config.yaml
arch: "vit"
norm_position: "sandwich"
hidden_act: "squared_relu"
mlp_ratio: 2
inner_norm: false
patch_size: [4, 4]
optimizer: "muon"
learning_rate: 0.012
momentum: 0.95
adamw_weight_decay_other_params: 0.05
Rows from block 3 of a small image classifier, named by matrix and row number. Rows with one number belong to one neuron. Each number is 500 + 40 x the weight over its row's rms, rounded and kept within 0 to 999. All counts start at 0. Numbers have three digits each.
Before each neuron's rows are labels from the 100 images, of 14976, where the neuron reaches its highest value: "patch colour" is the nearest of a few named colours to the mean colour under the peak. Only what is clearly more common there than usual is listed. The data: procedural textures in two colours, tilted and lit.
# fc1: MLP up (model.blocks.3.mlp.fc1.weight, 512x256), inputs 0-127
# fc2: MLP down (model.blocks.3.mlp.fc2.weight, 256x512, transposed), outputs 0-127

patch colour: purple
fc1.195:500509532562516444512447507494498498564456459487504512478468407528457480510512486435517471429568449443491498577520474489481448550495544517526537545472509511481444492510427497575528498466514529479427554518530482526482452446403480492461488509401540463499421530507524474520511479552514609562529538498502521486467477521466550575508532504463537538493452436450540424486572468557499518545453
fc2.195:489465435518556493479526483560541511524545489469527473533504519483542475465524500489477494495414548486452525517486518578457491451532505498466480459523507523530509564560553535483538473444449480491517441509550517486526598542462494564518514483467520502485566538500572416498505502427537500481496518576473500562454582504444492532402477482538524472541543496515542512555450443418540498514511

patch colour: orange; pink
fc1.185:479487468522524499529468485521498510484507559496511453459459444537514531480500453498449501528435579535490549530489440555502447497490485505436534572498501446534492502470525460497539564419502543543505464512487498592520527452469506514526559502453461498445503450492562517506438465435526453522518534495507473606518514603423382454505462513460508451552456483462569422586540472523504509517530
fc2.185:460538504542471496497504484564516534529455550512487494532567506442457516568535573546461504522573472461452462511515596482543499495475487487511469492496521568414500460499512507495484467477464509556526568531461522558537504511447486430533576492439489448404579545472411519456416589532475496573524486528454506544482454492500457507509485473517532543433448431445489533582537467501510540525530

patch colour: blue
fc1.68:537515488470611520529456483530494538484500466423460525534506460543485524533465419443565439531495538502464474460490555478458531528449494565478504512505471549510496533530499460535461502468439481568465469484480513477522465529493525504468504467520470476500558493557488559471427475473423505472571448501482541504473531491476423490489522548434503482547482521524588447552443458557442513565494
fc2.68:508527443463526526559520409431516492513581461431474480467435542458437488488527476521530517501500486563521581501517510485484507566382510515496560513503479452568511440489516483504456596510446542522529506491540478505473514482521511537428497417494477521541455509509531600506469533477447533424491525500484494493582485543390450458519508481467414556556534476491523415472487575498522502482567

patch colour: pink
fc1.322:495464458547517517524506576486550541480542519449563554474452466508496449488454527554522428542535446541515503510522557421499462529469560487508506478445511430476464477504588510475518478496532462516536560557534473576526512438543547483499472535547515567588483538495556511464455476478457541548462569426456490541591464471522518414417460548520454481476414522473493493495557573448501518488514
fc2.322:493483519527453460464564495516541457468481529543504499435490503454467537477492472522502451454515440489471533512492558533537529459466520548506513493484446502564503444433495560463466475529471468509465526525535551522434544478430598607411453535503491492514543519454447413546501519489535495499528521599539548521460536563489501466518487453487498560420480521507507526521527490562453502511442

patch colour: orange
fc1.431:494499457542600496475473501498471413464489522593501474529490537476491590561445464570492539497519506538508522478536426509435412600508451438486485443546534499510457557499507553517542471510485593449546527488578504505572481447475474504554545466489528472556575478480510499452469442508526573562466489523518504453539537431481560469541439539509478500528491498544538462470456468524515447501562
fc2.431:474468464521490521588419500551492457514462473494467559473514573468498479501521535540443550457447417502535597435438504444483537524445546511468433524510505493512493489483446453427506498582546487526511499526515420462553506510484491502560471495480546512533520495465503439535499584505502502496574514462474544455560512483517487517473509504565438477492512491497481581520583486506485500513490

patch colour: grey
fc1.213:502503531536527383531539537497558452481490490434587588556524467514512493527506589528497500511506559521564497501546487512471457527526602510500512513491472506478468508442532458492536420470493494541540556523446538505479440459462539505457428547552464458575536454528473516506486565532475432479424408494535489541465495515541499561484485481543460468520394488460492546525473484528478490495534
fc2.213:539456509531495524491471514463498532493514519496464399435505542547554424485533539519510527470520570420502514498476584494607444539464488483532580503493569499534548555476558559498530588498504480535519478555481498503529506461452432544542477591458473506526466559503517438508509542581560468525561438522453513396497547517497491390500468464489511581544490533459460475501503471431473523454546

patch colour: cyan
fc1.193:530513537449503528442472492491460549542475500511525519538406502447489562547429489499523502511467485482476471508493551500474544477537531444507523421519508496509554519531538519518511574501552525455531461491469467417538556508454530443522467481480483511509500507499556469544531460507562482573426500537481515465520486497469479558538514456504486521577425480510471528512500546523501524541474
fc2.193:473508532519527481516513510494502458484525476502546460495455492423501531485438500498547487526557498465466507493523458560455531512479562397433473523486487522427544447476492406538482557508530471486508505474396524528489519491472525489495508547500564495407466526448517441630492418521545524526362472464505470472556555472526502516480524521504423462496461486486476568500554543584552437522461

patch colour: pink
fc1.5:496465483410515587456583509558521487538531535476509537419505475503461500473491442482587430539506495455493524461448497463501443434514538551498460475487488542571495485530468475490520493408474470556487495450551471418504583507532479474481457502572551517474491530455507460508526457520503536406565528568470442543488509439555466488548519516594520525534502510468491471516483456507468551565479
fc2.5:493482487574475464487495524546552473486568496459454464457455517355488471498472521481564519499522512507535450557494498514524555547538478464459627476444493450477464496469556490553523565535478455474513469538471536521473488530509535561531512494498525532517499380547423551542532525473486463505515525526457484476493565516460502492399524534494542496514462530476431508523516510459508521555588

patch colour: grey
fc1.180:506447543415497539440569542456503471524546509444495545521512492573502487484445428446501554385475517465502469502437551466548491463486526469506538501447509553518510500507464496534527503526507449524479522454563524520561396488512435546462621503429544538507504474531489406441570473381473502422468527497508550508463535533471519445481538486483529533545504565432484532498508518486499500546513
fc2.180:524474513520523583467439555464504539450486524495469555515495521432543504548520470562535509597439489553471460405535519533526487547598497547542534493473489424487567495489483510453546535464531535455564467492487471586556539513452524500517472554487514408533482470544434487533458454498492499478539510489479549514477506491443478544554474432557431536572505494511453498489515527504464446524593

patch colour: green; brown
fc1.294:484522483560580529515546467549484524513471451495450470507524593479582523480508489441462492529514504493459495552617531476577576448529471376531560480478537538499509439565514536497518469523532481489508422494485556465497538518502505548486436538581486488477429502483480438431552510466540530460526568541487483494531557463534571513631477535444458506550493436490511513499549482428450545537483
fc2.294:559416468506492466441530487567507453511520483491487514488559404553415469559511454545494433510583501454530516426452562553473462559459511592456517516520526399485509472499505415504497496511502497492500455475446477503478487521496531424543541488526526465573494476557526556577501488519517455429453486447411476578513523419493500481508499485534504519510502579567494529528451457476498553478405

patch colour: green
fc1.348:475529554509533559472464500524472493483462499448532544499492553499495534497502546491494532490511592473490482550458520534525520504477555540489519500512533416487493442457498514403505468482443511537554480404464532426508476502441489527441503557488414604488482516548463545615506528460498497606515511507518514585468492508503507471489523470552463443485491448514463536520488516493539430543575
fc2.348:544463520503454453605438526435526491539523452502459547494496534531439481506454554568440525414526443495568423491495451484527484456512511447492518468461538434525506478447450523531492539530516533450513474500475564502532514435542476442542542510488555475513502500485483485510484530478533494496528469528439520495475507529483444544573499555569503505554484560510495494537527461575527468473496

patch colour: green
fc1.248:479509514472577523449501501480434460489465468555551504513539483550530520476463460489467507428580547509531509529490484558473468504564575545501529483469555533550542509433432532441555545530536521479584459484472504458491486459490531485427427511530549445452471479440571439498576525485490550429505465494493414568518545457448457517513457429536511451515454569550531490444464458447432554501509
fc2.248:496483576601480491505457511546528496540545531510480554480521589470466521579499485543477574593557429511514443470534496497508543502455446496478430482456506528420447494516528490486472487533561456493494492474528468498553475474526517537489541501448432388532450503529534543464461450498510478498517468516477458563549534411518503475462515568550497477394568474530464527523528455426399485531485

patch colour: yellow
fc1.89:415517488465482450437560568497505533530485499464536548455556484552467487437483508483498537421499522486475513512447455549547577444473485469535472476469552548479491480473435535502436518478490438470474487462593462467569492537494541537542500416505532585467568509513500422499504501482541538463539560540458509499416493465606515540458469480538522448478410428498438508483523499415452583414431
fc2.89:603439601510560502500449523518519572478467473475510482535491507463536436524521510499478538502486479476466495525584458514475409537499477509430491517437479491543455461458546440505454496501536536543475435469452538560530489410501522483443480524485578486469460521486461507555490552506506513495449527570475411492517525464487530494500540491490560470499503554511504520558493468475493573512533

patch colour: orange
fc1.146:522478493535483459499495504489504493494563501537491512520578537560454472455554472412507510457464489520535529464462456495515533551517493466482519493524475429521466436485513493576501600516485513475502489527430556464562506494504471477492589559505515534498547504515524498489409503550544504552568480506528446486488486506449596469545524503471475412510470497485512521471457492469565525430482
fc2.146:529490485520453560519468488485495492501519469530473496526512414529575467535461480512459483537511475532487461544545565491485407463475510513576491489417529488573479519529518515485483497537584507520472503470498506505522474476512485560496450521480447479533437492481512507460522508527507481506513537489548458445600536545521518480585465492565435521512426506399436560457497518574556492470488

patch colour: grey
fc1.507:471531485410510487483498474479502509521490500445536451531456503534486499459505452497515580488518472498574514542572515464445530471440602518479485430480530489451515519469482563483497528509524547496442480450466572471488489512485481447479498494532488461453505423514532473584543399510507519493471571473493469452509568463467509515559532532535518488572501507468533543516462549502508508523479
fc2.507:481527508526510471485493552509449423544456553510550481407464500487479559455431506520549534508442517485497526465471415604535611503448524454429518562511471559496548470480519429536454486547576532469568527476469418497485521497478529542431473509461469480476560456493552481468557493554535480524475479509497459529479533490575562518521434559532515426562510481510451539492542540513551475509474

patch colour: orange
fc1.56:532452548537534501522524491524561489519440500564470522469450456503485521558471449434535499507504579484492519484538444485508466499499538438547476463509482482468498540546559449467498408451465533527521486478513551540478616500449489439521525542534487473548495436498467487463554523496499481483505499498494492469527448511523495545538490496447523483509386553547498573472523541543484420449522
fc2.56:529519522531523540422496529470449490537522484424455400483505549450556564501462406547431467460516454430556483560558490522452445525494457471484475476428528516473436472550466560516484552493527487523481479501530521445529468490513507528438458571475534507526533537485497551471523492476486514519530488522545508500435550467491488494520509426558447557508610450467553448471492510517465453365503

patch colour: brown
fc1.24:491466484550577423501505481520514446486499480504534415553496532505460535446543423558478499453557498550555511554553473481545467490519601524480466480524445513507517543476522510530507576464557468465458484499535532516495544527468509424515515460535480477473442504477506465485564523486514422467507567546541482537587506542511544481500413511478524489635546620539500533445530512482616514570464
fc2.24:468474536586498536526467572560459532553520522474562442509529467506504482449601388480466468536557417467536464484475574522499499523511446488497556421487505446468526519480474506452536551513449584522535444511468500490551449402502435534509499447519531486501500478536527537518545532462439474443465532460454493533502517545451502520554485506447553469542531518578500543483539512461507495523548

patch colour: pink
fc1.81:536479552486551587513542524510509507476510439418574496471473439465589507528520505554476504553509421430490526534482484523433508545537475512517501506529514463499448435443492441516546513425460521548573498529445525478386514475474461530525490465498516467545493532474440567468490517513496459485486412495515521507508472517516550516523514497547541470481489536509492506410515534429528499434422
fc2.81:517481451465434417448454513480570506454507587512441514587510509496497471461590504490503530497525465498524544548473446394460508483532521502474454559490486588499517560579448519461517568491482466558496544522542570485539490469552495481545522491472468540469521465483506508522472509498543457529554529470462464452479457459516493497458523525448539486544562478597496439569525481476429500503514

patch colour: brown
fc1.335:450501440494486545477507530531473445510556537505452476521520497404440517452533459548491487467466425531559541594554477463572519490543475526525501529518498518535512416439455512462436538492532523528487557535580494505558529498486505580473506554526490495515461479479481499559486426496578521525483569507504472557539460484510498459548455545522509521478502554479569543491459536513492512541517
fc2.335:458515416502481524528481400530498488554467597493454401527520480550529466468450461433448471566541507504503453454505575541526476580537482509451413513488442550471480510488526506471530475472499451518527472520507498523519494508429535518528437606441431467507486578526456524475557495496551475484464531549556554551475401475467554484478498502513516461514507488507529482492538460585603560478551

patch colour: yellow
fc1.176:417549535585421535430460484539498477463483504486516480485459536493507519467518567497506512490500513568517495529518470585545515541510486532473457470472453460528523503508471470485587522507452532435489549538560480507510472515508429569501490508501518403513479531531527536505485571597521501472442573484465486513484506556561540507509558472443513460547465510445489428484433444497516465403503
fc2.176:478510411460440430459513515487471523462538489497484558505505478530474466481491464487578516531462491491401429520548524461445483486494471504581472550510457582491513579531529471487506449584509516502484483488558541455521529555558535469551436493518555545521443487569536468481517435534495524435482486514509449467476514456573523496482488443421558515490497517562470512510560530447477580546478

patch colour: pink
fc1.62:522460554504437460575503473537480455481488531450503429524481571514422502481453503555495503510460537512498505446509510483460459516444500479515496484450507576561529523419509427550506527499519507476504541500488487448508495562536481467549492538489478475570504513509452544518492498512546483563489471495441567474473459515449466521472540522509497578522513597466458499494503563500524518577456
fc2.62:447489524519499481514464535526494518630505532544548514470501512489556518469562440474494518557566448490372469544457493503557497557442480518415461452523517480506502556435602491509522563451517509518491516548520497476477449522436486453391532504495523541479482483518458464446526488522448440444487505586495452527487454500488482481540451550546461433584451479520461458470555433457540477464465

patch colour: purple
fc1.307:526443455510505475563528522498460455556515436420544550522469461501550505485430509525511455483463550527493536447525536478507417509491493554456539581524452502540501521438499479509509480447577547465531576467487595547547472495507516581488529429479500455475514462499510446432465408510439465537457505504544525551547544551450454574464431501499512522553480458535522517522517528540520527489541
fc2.307:529425468573452495534563425518456477517433457456511484433516504600515527562558467560433487538533501469539501519525464538527489475552567487558481515453483509467490513512530524512478511465453478528465485476433449459536499446436528435511485477453551479510539428490509403511591507476437507524483456467494506507616495497490543479484517525527530465542539529494504450508511569452544484564491

patch colour: green
fc1.35:480531502481458472467515506562556523481459521432507544541562493499457543564432452500451488498519419446496459532463580494481505513456491543506487442516512472470510510554546582515463490537530553471544443502495501506496408530470514511486425481550508434538483541492498557493457485534503478557496514473462555530550443492477530539525526455579532521497495467477489502426481500524569538572447
fc2.35:440485446470526581508550458463502571477461468503553556553486503451495492484533437522472563526472540476535465463565474501519528497429541463478530544452552529492502472474442486512464524430594419455545527517491552541480505492445535509521442501494524467433461458474418518506548434511476521527531478509421545482466473481524485506505538554461449458573494453485508496500453462529487533542469

patch colour: pink
fc1.468:504481417557470491523481422436410463555458516581443502502499449563509470573504539568451493496510487480494474552584512450449447476609450489502502482479489562450490536489498495523529463525492467534548426536512487506489480546506507529505509489523502499475434446530548451497432555475611465511451481473379457571487506488534485477481476531502516519572532466501580427507480519489555455456504
fc2.468:533496570439463498469523548465519488544498519510481491432452469469482508451510443510512551466481523449539473420490387545472522510481549529466515543484402547462477491534398499494547544523504556538526534479530509501569480428527553513542488546438540490511466501479523536465488519540503543502519564483509472484553468455510522509479492489560503493460512456483501518516516527477495524523531

patch colour: red; brown
fc1.452:474510493533532550567514473422466415490519449441506483517475526404499471517415473487494500488475501499504453593470506494413496545555486537562446504542489520560519515505491419494525564509552530476552539537512566570419504492482560557525539461467493507600511540464481515522567559449508531473539500561505573520546471496508498504494530461491496446467426480432438475484533571430482508539484
fc2.452:496480518557538527441496483477487466504499500536548510558497526513452435507587559509411472507465543482480543467479533517559405482486541452500434476513502406498414496463537529470521478491547479547536484494552475438511510491502506494501520519489487542537510415521496549523472528471486528486484534470563471502452530538476498517498465508496455493561481524476513523477492429516431457431491

patch colour: red
fc1.470:523510461445475518513513509482450570529546542460545483436500476532478435413503550506539497527558484441495524467437404512492483506472481564520496523526494462443531506478497494508439478462490517512519578541505402473468513546495474554475505427439511527407490547457474480576494519528518428558530442536559433538521485437601461441531480583484481472478493553576513520504574554480524496574493
fc2.470:493469471557452483454498504451493524568504488464520509461496530464537531526463460507505557513535488552543499543534475537458626527437536524497495595504543506519480489533549503460480515436450510514517457547508427423541497509492434489523592559400511452482489436461474480490459459536438538506469457512534583505504492495544473507455517494422378471455510459486528525475463501478553519533506

patch colour: orange
fc1.275:488521508528515517470542517448432464468510439533509482480555523546449518499477478492562538440483442533570556537558489511509488560493508476496469486508550527554488567491462552503460518482476480537528485507463522436467530436477531481502563517470485458456564526549468524528499496517548514467552628445507484519449542462532481427449411513522440474503541548482493620461485525504526494504480
fc2.275:540468469554482434492504474524497455533479545504555524487438504438415534512532442553497564558472488484429436564504478551508551470463433490511436483546449549513448475538468470574488471487570459490517569498457468474521491601524464542504494549504518508570498474516443490468499458504556475460561463503520544452569548553507477507580515531485447555533507446581512557493549543506509461528510

patch colour: orange
fc1.343:529498575552495518493513493465468554508469492476541510449470462534497493488508425464459506491507501551568491485554470529392508580538512509511485501498520617526485488582414505434553459572422508461551483493478497493445499538542473547505432502422528521517530463549518551506506511479518509432517464495511449528485529455499548506590426484425453508489414479495447542485542516480479481498564
fc2.343:529444523567557427529493543473542474406503520497520450531516454491454524535541489446482511477498488522488488455481540470511436505551600460453530525521484464474470457524479493509462508516591494465520504502542526488454502460489531496522468537521563546520493551499446485526574440519481506500540487552447461608512562375489520508513474450448530566527560492581593492468494459453482467441498

patch colour: blue; purple
fc1.266:483507386531441484500530482524477480495523482500467599513511593480458474502521476564524492474568494511527478545526477501459580485457587486542514495550546499454483515463500490519536470462362492503503509536532519542513470502500510539529514494454513493469575518461526518483521550493568449469427565502468452489541520401429460527490445546481499516493512576580456454474568504516550463467477
fc2.266:541537533647519508460534494464497506571441478495510491481487486486474488483478547576490406516483542461464461525544414554608462502510532497441543460498601454441464531455492485542492466504533511650477517503505424519495512502496525478557570480526458468549476500485472392470579379514497568518487469507502516556535468558472551504553531445460539458503499493498446582453447453484555517526538

patch colour: cyan
fc1.489:494530508446471517444501428509465479548483466516451497467456480480498513489429509569515474520524472446555459514524585507431549484574556527479507437524523556497556514507472499507450564531526561444573452488468532463522494488475521534481423526477516467473466522540532542588570455458444440503456475530509512442515517491466534518543484448512472478517420562490468562501463498544544467513508
fc2.489:557539449480523508511563471481435555524463454547514546486480519438488519491444604535482483485453535486518501491517465523533588434513504470441496490468489481444480520513454474563458547530544412470493439481513512540510525476507523483457509532558528518438504536479569401572535365470540498566430450493481507464459479519502472475457518520507525530480473414524493500497468461510520495494442

patch colour: brown
fc1.197:481509499535528510486507508467480432478499492569465529517514454504560511520447577505466497524489475552471501467533502505476499494486475534487523609527507508526501409527494481541552521412511495459484500519508573481558482501498466448541495558514475506509500485477488520389568503534508524496535460511517492432492490485559460496475445582572447469510477467522521452508449478453485546493511
fc2.197:483488519500523481499476504502515487533506404481482506535477507465468469443459496491500507520437476569443424490442446440538482515518485467485462515492547463515518499524460530457442505536494585551532463522439469498597511437521478535550531463473486571497586417544528516529487518448588417542542566477501485438541520439534514453491505568445493539491536539468435489563536496510512552527481

patch colour: brown
fc1.156:543555482482505514508480454503477470502492497478467486533489434533538503477507498538582504453464503480472496543544516461588471438517530510545529525576559564573485544509482450521558452605477492499574554504492536482581502528543489493502542495507486536531451467458490527503516531448542439533516570410492488529485489557523479475479477477459536526542552442512472494478509449524467487505459
fc2.156:574536465528476563559481522502545450544567517449559483512481491524534442493551576471492509547502488510473499457487544495582561463579579420505515512505493509476514443476469495428493493485518554492479465468489482529545531516518526490478530555499453520478527494476500540516468509499427500489456536462528496560517509488465539463561495528496443480486487545422555477556482554479539516471516

patch colour: brown
fc1.245:536525526405531487484464473489480467543500525526501565399510495497469486514514552485467480474435593456561478517501440450541556506497448576585487458564501474502551549555532520543531510544468462582430498446454490564476497495502447523476479465495466538483493487489488485564443466463544598430558507521551519516530504466524533526403546533398452486478445509539507527498540441502536503549486
fc2.245:521472551449540502500454451527530466508414540535497489466518418466485553417472522489478547461482569543505562497506545539451508475473582524506512560547445491489588436510487553465460457497493537477469486467587516494457528476483498509484403494520484506492478569540473431494533521430494535521515452452529516422576549562563498515521487466411536542470500496468537475507521499479511543541541

patch colour: cyan
fc1.76:502506501446499519461527473509511494523520510533546589540444551506505508502497489442496500462567527486538500482448532535460504514507514435525462432485541503516515558483376528516485552571557478423549504500423512507489540465501472447511482484514498480460547439442490458540565517500493541515512453469447504464483493492515519508446433463517575472554418517526462550500531541492460501537500
fc2.76:517438529522537468521522514489526451501439471544460390513476487497521522503438566619592488528486509544452493528515446548479485466478487478462559568469501458448538417454547465488505514518516501452528540514521498499424470511480530532552544489519516450473475554561466481494475407547562483507414532526550478548512571549501536495537526488563456489516567530511499551551479518499553534566475

patch colour: pink
fc1.196:449439478515486490583571510521491483493471490443529442503445553512418523538556561495499429483483503477492462508484507510439494519444519492471524493445520495422481512511554428500437486453511438434456522535452552414486442551560415544560482558526456467507477578540483516529473507508561498514492509562505482455530493490396553481508482503513433553547506551501499457509486475535524495539464
fc2.196:480517528570506522549490555463474492600514606558479461483511502528484523508516482537498539505521441519416546527496479503625518535393454481477437493502415559537543481454473500511522525481445560490528484528517458479555472542442508421471534477521480521505507519440498481447552501512410461462554499584502549423440522455464492507512489512533502417543472489537485524491489550423515539530434

patch colour: orange; yellow
fc1.261:512514585491473523522486452486484516508445415518459564476552532465451468525499492490502549545501478483501460493463439449494555481532546523518565477505459448496440531512594415518516545532472498564460436509501485440474463509554436504547484445522430455480448563506475558517472559544471525424474479524451432467541501561475427507545496493464476492495487574416467460510477562488539541379537
fc2.261:512501474541463479558453541481429529490543459488506494530482449582445539457492482517515495414476505468527554584444478572541451498541440470436481608552444487460616495475477536501477434468499465505516484545517515536438521483474565513486532552496465452517454504473423464516513535492528469468513515515544533515592539476477540528488523462437560492459467553510494544575463430536460527507449

patch colour: yellow
fc1.164:468525564547449458481528448521480487523484497445524484469541456517498514521534531467614518460449498495529497582481486495531490584429424499482476506563450531482435486407482466583486472532459527470510494477533542496486491472489526394500497464560521498480490555544470537469506461513535524476488488489512470545458523428512447497496524509452463445537453402540491476535493458529532420506492
fc2.164:515510566447501535478462463424465427519578460517495469458485539568615522464482468521443469479441523456496521478501502413521390462560536543553531515496547482549486566448522532512551460544502499413482444492521519509463480539485498506509568448514497482436547484476495528510492533409444468484626442507501507557529487496514495461486515462513529455545550454535480435555491461512527517486500

patch colour: brown; black
fc1.84:468532470492522492503462493543554472542506501509541417489636500466510419490467580495517469552525448442458568545557495485474515530487474452535490521493481521496544488518539609559460538489505484466430489517459534508471480509498482484468473553496548498519468481551514490480517463447448522590463471461504502450511515522465477482517489537501528532490480438494469543450451499466499555527475
fc2.84:487498557471494499463486500485418541563486457477538504512522458463469570484538385474438580461475487427480507502508537499503477500498564498494480534509496502427556592627499497501568485509502471515502453499456477478525501437507488503540533502516485485490513446537486501505454501514545502538565473598470466599494424435538456465530472484541439532517531481537432452544490435515489514489445

patch colour: blue
fc1.179:514533472454504504521470470495470515435500479443467472515527513535459535526488480477515579528507478540500536432523518441502490549504408508599509501520423558544527509566517469466559525453450501551520453469509536515512487477445469536549502536552483538520464544575508522533473498448382550459545525474425508510497523559502407477400509601472465494554494483456589474541502533509434509511505
fc2.179:528512441487483447523493552434461497469485515498480507548486449492490506493511472504543465517453551459559488488459440492530500511423499545518456455505481515559502494510525469503512504509459604552499578515557526480446475494553515553421527472519502523474488496504468543522446567458418505476503548524435520483558498475452466560452490485413426611504506533542522474442460499468550526467534

patch colour: blue
fc1.9:515523467502499522468544523490445565468554452432564418473631523527433521530506499560557473445533495528522488511553496555442463580482598552481527520422485417527514465582505491421432521577468537521435433561463549482541528535456559563490407593535536502431512429530475474505548503494507495459493472535459488574503518515503448548580523491458492545543500542507522564427554516550483492482513
fc2.9:495555499526472605535436516530501483473488478460498582549480415483436445494494470509446451474458500447467473484402533491443524545610392437507528516498492428541534410500481472517536485457529446439501469507458445545466494496538499542513493473504464471494472601485533516455503500512513484533483483453431499498524551534543465535458504529542482454529493480510503504527528458446489569477550

patch colour: red
fc1.166:538419501496476521523507460442483497500528523459493464435544496518535537486504532506439487557555502504563544444484424520498551488482467535444502476506523478456480521524536506504476456426438454529514570506492445499465559553504471498443590448433482511448532520484443502569452445499482454538508426582558477528485457493515483483516539536523535488483466516544489555504523550456498510579502
fc2.166:537502446504464462465378514467524523507553455469512502512487494468529534502474448464483543540532470497496540528515491515465563466443551594526471564534532512494520490522571487480518508494439467451535528524481481461526471518505543433434576539482552494444499487486432527550459458562417474533490422551467570474498496458566456535478532515457479498463465471581549452536470487518537479560510

patch colour: cyan
fc1.332:472543508469491529397533528462439556518453478530510478517492502493465500494439526474495521543461538486494428468513558482476530511463545436489488496518523523476477602538559525479485574509523496504492448479452589466512518457498479494517553484494469476487475522508544512534557446501543432528430513452435486415509469513511529523581488457577482569523399506549452507518472585498500514468501
fc2.332:463505553525517495529447490561463477445534544500511466515510537492376511545425466541529476536570461479510539450500419527448494496494575484476485483533417468524514480584541481482453492486540482413506466486436475555472500545537557483486449470433515540474512532473486429618565433494535513519483509574418451481491594450564476477506502540467519507581523497508488527525522474492489505484510

patch colour: cyan
fc1.274:475522424464533484442485537506574531540461458521552530509523462498475523475484482568511401459498499557454504411543524539501535526472473465488485429468461542540535490543504446519519521466488570422504470544437496456536546489585475534446457583421589484449501490511457392539503466506524584527445542495533487455465469481482420517522465465519508380534526522458479528488543522483512507521494
fc2.274:510513510488476496481521513456514440498597508423486437464449538481503468541565482544500494521541432595467470589439519508460429527584572399529586520508493540467550498526458548548448564540536499520535529515486543537456498490537513492560494448516400481499495504520554517535525530504479466473446506488523524464553411491550461457515531475452465487490523445529489492534545475489498475461513

patch colour: yellow; pink
fc1.94:494522497457515450519489391514538484424501525504493555454492527474516385457448459518533503534489482596529513458420523494545479453505543465540560473467455500500456559521501422501505527535463489423531539498528526430566534516560535511607558448455494452522490477450495503464457565529555470486485499502515560504534478558498423484520530513511548501542483525508535455457514457417515527421501
fc2.94:525494555541491488532527552436526503527544489480514518534468429518479437477532493490560504460520503428501406562471401494428456484530527552501490524503533522446556523476497529474471496497484483507510484546498554569486495472505462402393410522503534474510503511591435547547530463557482516471531491504520498479531506478559490452503519476555476494517490506448439493508552440536448485526463

patch colour: grey
fc1.283:451549435415455487502505479476510565461469498486482495542547575548417507498510625528479531480457558586488474468458438537498526469455492470476581472519546460448464459512554486442475544498556500552513475477425525408523472502436519502518421520541514409559493520499462540532556487462510420542480533484443520526459489561509587533484528524533514448562499470489499526508494477492592480491478
fc2.283:505429494488560485572471576479423449445465537520474527562537537544506535584456537520541498514475380531473512406424427485521429468472531465449492496496492490526510520482490518487498533476573527417480519459433469494515539563493509479508459539480522504495454475534466507459493550551432421470555497486523510605514532440525528506447526541441419555551488475499547456527527529521523509468544

patch colour: purple
fc1.66:459516512458529483526546536484513493492486504567585480458467525494560503476482474544433501359522571461483486510487401440465506457462451516568465529451537588514470547563472537602470486510488517518527476478593515509507448485510485491549469539536512549478419452494498547498449471499525488433487503514541488457468508459494500470495480557509493534479555484526474549469514524490468508472539
fc2.66:523540516552482477540437517450483533466569524488470585472490461444504500520492497414463511570484461547616472448492540538546494493538543510446505428489533447491482440513432452415458469504576550522478473498488511505551454540491440578517480506515502530549533520471441499529499456522459481490580574517481476489449508483467481517500574486544529498515494536476530510464503554458565605488523